config = dict(
    arch='unet',
    model='class-conditioned image flow-matching model',
    dataset='procedural textures in two colours, tilted and lit',
    train_examples=48750,
    image_size=32,
    horizontal_flip=True,
    conditioning='class',
    objective='flow_matching',
    cond_dim=128,
    targets=['pattern colour'],
    num_classes=12,
    cond_dropout=0.2,
    logit_normal_time=True,
    norm='groupnorm',
    hidden_act='silu',
    weight_standardization=False,
    widths=[64, 128, 192, 256],
    blocks_per_level=1,
    scale_shift_norm=True,
    attention=True,
    upsampling='nearest_conv',
    init='kaiming_normal',
    residual_init='none',
    optimizer='muon',
    muon_scale='match_rms_adamw',
    learning_rate=0.0055,
    momentum=0.95,
    nesterov=True,
    orthogonalizer='polar_express',
    adamw_lr_other_params=0.00096,
    ema_decay=0.995,
    max_steps=12900,
    batch_size=128,
    epochs=33.9,
    lr_schedule='linear',
    final_lr_fraction=0,
    warmup_steps=640,
    weight_decay=0.03,
    adamw_weight_decay_other_params=0.01,
)
Rows from block 7 of a small class-conditioned image flow-matching model, named by matrix and row number. Rows with one number belong to one channel. Each number is 500 + 40 x the weight over its row's rms, rounded and kept within 0 to 999. All counts start at 0. Numbers have three digits each. After the name is the row's rms in percent of the matrix's.
Before each channel's rows are labels from the 100 images, of 14976 (inputs lightly noised), where the channel reaches its highest value: "responds to" is what is common among them. Only what is clearly more common there than usual is listed. The data: procedural textures in two colours, tilted and lit. In brackets: how many of the 100.
# convs0: first 3x3 conv (model.decb.0.0.convs.0.weight, 192x384x3x3, each kernel summed), inputs 0-76
# convs1: second 3x3 conv (model.decb.0.0.convs.1.weight, 192x192x3x3, transposed, each kernel summed), outputs 0-63

responds to: zigzag (44)
convs0.166 086:481408540501520550458502530499536470533528425524474506515473544515537482588532461503491533557476472502487527498507518512504455483523453527489478509525507508462494504464475492486507491501503542506513501521488537514486503489462515478
convs1.166 102:484554469508463532533499542473455570515541525459535529483501486432428542440559407459415515539428484574468482474502488477522541501524513478522567540457491508471474493430475448524456428464527476

responds to: grey (68); coarse scale (64); pattern colour: grey (62); ground colour: purple (34)
convs0.67 096:479421445528494477523529495499513493488507479502480516487565451509484518509545506521529481511460501471438493434528478496545451489514527498513484430514431496472493467526430481456505498487508524492497480485488492479484487488493526498
convs1.67 087:431525452534472465467462518450562481462487464494502438479468462466485531491583531506487462509531497518433479433465471402501461463548528471473459470420509460433544508477413462495514454542515508

responds to: blue (38); ground colour: blue (36); checkered (28)
convs0.30 071:520539538511489446498491501485523651501489516483461499469466504495491507531527491521485496490464516490492497466501508512508520504503669479490477429539471476432485456474465495516495487506488497488487483479474495532529481493518487580
convs1.30 096:465486562522472538503545505411464464563584523472407429513494505530483537545411502503514431569539550492408627441492545459555488501525495470482429465470552455468558523479463473504489559491536492

responds to: pink (43); pattern colour: pink (29)
convs0.169 142:537488486518479470517490499495519518506527522505475499504484486491500483513511518510507513518510544498494495493498545501468490566511495492528505528481509512512504435501510494544503487350511511496499535529505490520523525508524509538
convs1.169 128:512533476510455468522519481548526515466488549556530510417467454499499519388516474547495464490522484503511470450475403543525457386458491453502515504518467516472586450552500535443493488422489523

responds to: grey (39)
convs0.133 084:544525513555592571497454620515578569600541523592532574605591510558473601634526509599312578558603546643390605494507535629532521490590511556554477457501424460458454473451595493485470432418454466506444525529477546519480429484488495477
convs1.133 071:491497410534515478497490555553479440518460489546499507530444522421510462621463475494517492549546426487476502552453542447487548536594516538556494471533552518547519508482494484485433511453493532

responds to: blue (63); pattern colour: blue (59); red (38); ground colour: red (35)
convs0.42 127:518497507492485513513502496485492498501499499514493490501481524502494485545480502496484500499496496484501483458489492503502495479503508508429504504476521499527519466495506488479496485505498495495503521495494504517506488504501505504
convs1.42 133:521515552496527485506483497509538380541500525547458492575501499488415479486536547544566526515561502559539521541426468443481480540501465500481447434475497506432510461495444574545596478516494509

responds to: zigzag (35); rays (33); wavy (30)
convs0.184 100:569523472515507470450551474502510504488482515495519490481499547462517465476442540498532511499512541498517490530509541477500500499504531516539491463487458493494501492518523508527474534534496499492515534497485488572508493521518481445
convs1.184 111:477453443593441510523514502558473521478608420545546478521532498472489426495500501473509511532503529529494462493484527503556474493545521520467518492520442412509562512520422441516498521544483526

responds to: ground colour: red (30)
convs0.74 083:452533511516485556497511486516536543511504454524526477534555552486502511530525510519514518466501482488520477414496470495508505519500486521458528425490453451484499503501442460475518484526483501484486485503491541464509495480499495519
convs1.74 106:564472512513514498465493496524467464468476556549545490551511543448438532522509571477525527491484500528521566553505414495484473450521449551417567488535392520515473461424500501484520465506466516

responds to: coarse scale (66)
convs0.21 071:510521532535527462494342509492477508559506445517460521570538489528503483504470503528356477574506510520414529464489515503514458473509429511499497565464482494412482523463498452431455491482486504441480545476458474536499514464524482492
convs1.21 096:513503505510524492518463502501447560503498433521529444448461598517398447570534451474453485515460483536475512450446467520453480474481524481496503427569477513482474478484428469556514487489479481

responds to: honeycomb (32)
convs0.126 072:347548441520508550474481561518500458528546492530532501502505501514506517559494541494474500539493506522472514536485440547493483583542463527466509418536490468500519510498383553590555487496496516502536507554487533533522507537501523501
convs1.126 084:492545475524509511458495568460524546463491526533465457522499424487460527579477465466504525516545475558497512499498492418579518564492530550516512498444456451480471447509512490483564502545466508

responds to: camouflage (38); mosaic (25)
convs0.78 093:443463516509482496504464478520508449488507478496495513516547486530511524597475481509441490498478496437462515546522494478518510469507442474550462572520460523511527525539427479499497495513503486507511492492510487473482512484469486505
convs1.78 094:490519467490599523466530480516563471491518470480501521586505515528482477551458539517532485453521556472556493570489542632519511457544449516442507519507551488457506431492533421484555438555495483

responds to: speckled (29); pattern colour: teal (27); pattern colour: green (27); ground colour: red (25)
convs0.81 104:482488461535521562495451508502448475523490468533548509487525464498492471479503535513488514503511531528452528579517520557471527516523484480583514366477458530478551480510459514506531510511530519517498570499486468452566543498528502470
convs1.81 096:475514421471549489513516543444521485469478533489552462499562441426524525517465499503556499471494572461492582530483463464509441481560454450385505552450483490501515558487495511482578460538487507

responds to: rays (55); spiral (25)
convs0.50 092:437519640485519482443528525498491536466481463494465483543513510509493522433498499475529490432513532547513506464473543575496475458486531477511455523477468478478461464485572486515467499502501440502488462551480496472525513486436465526
convs1.50 110:553464494408530442529443537477424467524500536489510510516438524434463456507554524537491435512422550513571519493432477508530495490488481501500485518535468526468464524476565503484455525528523478

responds to: diamond (28)
convs0.90 073:580499491502552514515411526541485545524523576498529566571515470543511563556502540549445505503502523430380586562521480682481535610551540558486575340566598510505538585488552492567471494436510485455492518489528504501530531502582525541
convs1.90 082:475455557531514457426502507500462431541509462531494477459592447482523496456506475440532528500507548455490521480543458442446500539445486479443477537536508488470523504499522490473448527474434453

responds to: woven (43); red (39); pattern colour: teal (28)
convs0.28 098:412451505504497546507493501479509525509508491498488506515495533493496506544468513503470524514500496493477524481518524475495510490501504505514545483545487514495489520485475513503504509517484524491487460526510485466519501508488528526
convs1.28 107:542526460471424461542516449482494572552501497463469472475463480509468474487499484472435479556516531444476504486504526508473519498500598460449484520431451495487499514575528526443524509482479564

responds to: fine scale (65); triangles (37)
convs0.29 080:399509465544540549492446573551502487576556505553523560537491500546539540550502541528429539577527571543444565551512497545550534535580535553480536407440485500477513508519473512510481526502513503510531508510508490535499493513499536502
convs1.29 106:510505484511504500575454502516499473443490404487494467538459462553483546467470524472534482485486478512463510492550517486512507517511547480545560465479522466522492535564551526464521497503508437

responds to: camouflage (75)
convs0.73 101:400519507482481467454502452466516482457476447510464498510522503511487478490449526505471493503489512468501518490529502544529465454511465494520461597533445509480503526510471473463474513484518453492485483531502524496500477491480481446
convs1.73 112:493512475465455476481454569516551403549502485518469543545511483553558513509487500524498482503471518485480522441450532508560499508571491524436479594484538552442430494435489471447557507463503495

responds to: blue (37); plaid (36); pattern colour: blue (28)
convs0.39 090:545456523547538468593441523508506461553524495542512538558532469504484514517503533511332526562498553473384540429527489528527522473540376505434620513484533516487508536499570453473508488437499480473501561484505523425513519510492512515
convs1.39 077:487458430564501424463439526553564472517483535440466570501528492465452453578494562551484558486458522510508540442549519483450429575567479518525461476484474523457447476570522532472513504511516444

responds to: coarse scale (75)
convs0.129 065:456512486470528552482452553519488457542491591500454473552457551475464503508526451493485531527544514442493515432508487462468506541552572507513617538572427504505502556495468489510460497471473518434493591434482442447517487479509502485
convs1.129 081:488494546527486460533529471500539508490524544460528484494590405510516521532575537408533463558575460533461476453479506538491565525582572529512451479489515491460488441484530492578548468525564522

responds to: woven (50)
convs0.112 078:502479535498513458456517481512470481497505467498449501496478505489511504378541480503555485485498436445521494526474474550504455484536516472513486511504494488509502475507585498484480516491524518498488511460483559489523463521466516494
convs1.112 110:523530500452493477493569570487551528415435475478516508523501482468483581544547511510504510423441506538486483515480538516446526490555457513512497435514529540508550465481515523486558602560504552

responds to: fine scale (63); purple (37); pattern colour: purple (30)
convs0.57 101:550451465486494523440475508491477494481471501480502500507521476491507517546502475497513531490515473522443509617527521469498484475511471494512513541441525509484504464498454492504472515481483519478477420513520487480492495487523512465
convs1.57 084:449512593331506556515528539450516521519476545478539456464577536453488518450434446563535429470438486519513522539515451501479468478580519458513530535563516487501503434496462451458507508522493493

responds to: seen at a slant (73)
convs0.47 086:397416496489506466461552527530549464477500422507533531526485497527485522448473554525494526476498491469503501449522466536517521463497521526486509523455512530434473439496539515511502485526534491498508486431501464526512481529505517556
convs1.47 099:571567570519484500521533448462508450473516536469489458502483523502529458564487510520576410555523581481487529486512493503500591508514476465585433491516502499462552550512439484487472505446504525

responds to: pink (55); white (52); ground colour: white (33); pattern colour: pink (28)
convs0.63 113:525547556531488483504476511501493537498503496538498455490464525499457461551516504514539489530487507538545489554489492382515463464535531501476505522535514469532547464468539518475496449513481477512505435510469505528520449500438499487
convs1.63 105:436456516483532519486448493492502583470485535498504516457518538473481511375442524566554488503464476483508502531524480525554439516530448526500474579486547555435501529513485501548490497512477495

responds to: zigzag (37)
convs0.0 076:456350480528507582486579534504514480514486520533523524494461504494528458566484495518516519502511523456457488490495522496520480564526481534530516448536506502472506536477484504516528503538500542506527526504514490497505510512557488545
convs1.0 093:538514555454557513442489450529509461566461562498475542462495496505452519484484414497526563517531519507482466460462553531468500451537546477455489467533464494488448453529490467450462484536518393

responds to: rays (99)
convs0.9 081:380473460493483502467528501511501427481473414430442494505562486481492491547514500501522501465500476541534476475502516543512472462485468474517499489454468521521490496493454500458519485519500504475493500481491576492527473491509484415
convs1.9 107:481530597509449552481534437485470524501486477500500552499500502492495465481425491531473544462505554441543489483485477489549366465446482452476465516437433452520449374466470457545556462468505530

responds to: woven (36); studded (30); dotted (25)
convs0.61 116:434451516478486517494505505488471473511487474491493495489500522511509506494475516485489482500493482462500503514501494495510493484512483481485513534549509503469498503529488508502482500489494515512506465500481488456502498499513488508
convs1.61 123:486552474541460464476476543546456483501493437480511462498453494510482511508566466459446470504529509486479514512514592507526437378547483522487487558451513468452538505447511476400505463476516530

responds to: zigzag (75); wavy (25)
convs0.132 098:483398457489483507487515501492501498519495487514486481503500483484495485526518471482522547501499499453500490560510470532495478536518434486516493509577413494426516521493469483518524481480538515506502568462483536498464495486522493531
convs1.132 120:546586553517523485441452477488429466503415543468495496529463553552501490561452514465488515554470481479505493479574502478571461472426541461531426529489478505478475466429547548516474488498480515

responds to: ground colour: red (30); pattern colour: green (25)
convs0.142 076:547498441509515471475540490513577553495495610512465489505466468488488491510499519493488516522508540495483515462515519527486533498520562501515481552550532493428527442517457503499478495475523470497498508512501514528515493505486484483
convs1.142 088:467442490457520483445455470429503487470516518459520482523486446465442484537445507469524522507494477466513578506508480455478427520526501438409443522457445526421458471520529547485410449459567563

responds to: fine scale (61); honeycomb (29)
convs0.113 073:397548539510518520499496552527501475537549493538518502509473503512519491545479535498481516526496531526471515589522499527475494552538461501500558351534578492502500494495533490536510495547519503520507476535479529497493505506513523500
convs1.113 089:539432548477536576538536513470463482494540465425493492439487535468486503486517593488460464500485547456503474511491415536483456473514492494439433444502560474523618532533564483515552506482513551

responds to: blue (53); pattern colour: blue (53)
convs0.69 109:465548502510491512528512524503509506510488534510511480511525510512477484535515483516502470508494472473540461470507511519524455506513442485488527475525505493451508485502440476509506494512501521500510551511497520485503491510512512528
convs1.69 125:503563529557512424472467564480519587527525522505506469467446438484477432471456443454484527510441489424487549478474499483478419453464511493551537508488502484537498485467467524484553488442546526

responds to: camouflage (37)
convs0.187 066:487514500485496479488538508494552522498527544517465466469475494484509484441508494462541484501518534569515509524525538432503462498506537514483519533525533457546485527461512474435481496507509517522483389514484508484495439464464476525
convs1.187 105:481562551559492429528482521484508519471534531423558506508544501557487563519551483447518502491470585536432545440504487471488516495552520480543474450558472468535611545530507487505453541468567506

responds to: rays (52); purple (38); pattern colour: grey (26)
convs0.123 175:471429489491510488513497492485520491479467551474487492503499511481514513442493513500530500482502489473479496480517528486489505467497488514497461440488467493428517500513430486556498511495543489513496549519510493450517490525532483436
convs1.123 061:443484572555509492513535490467549502475513493508512569434461547466500536504485540458480497540505496442472484500517531530554486536461507511533455425443530508505532476482444510464483544517523473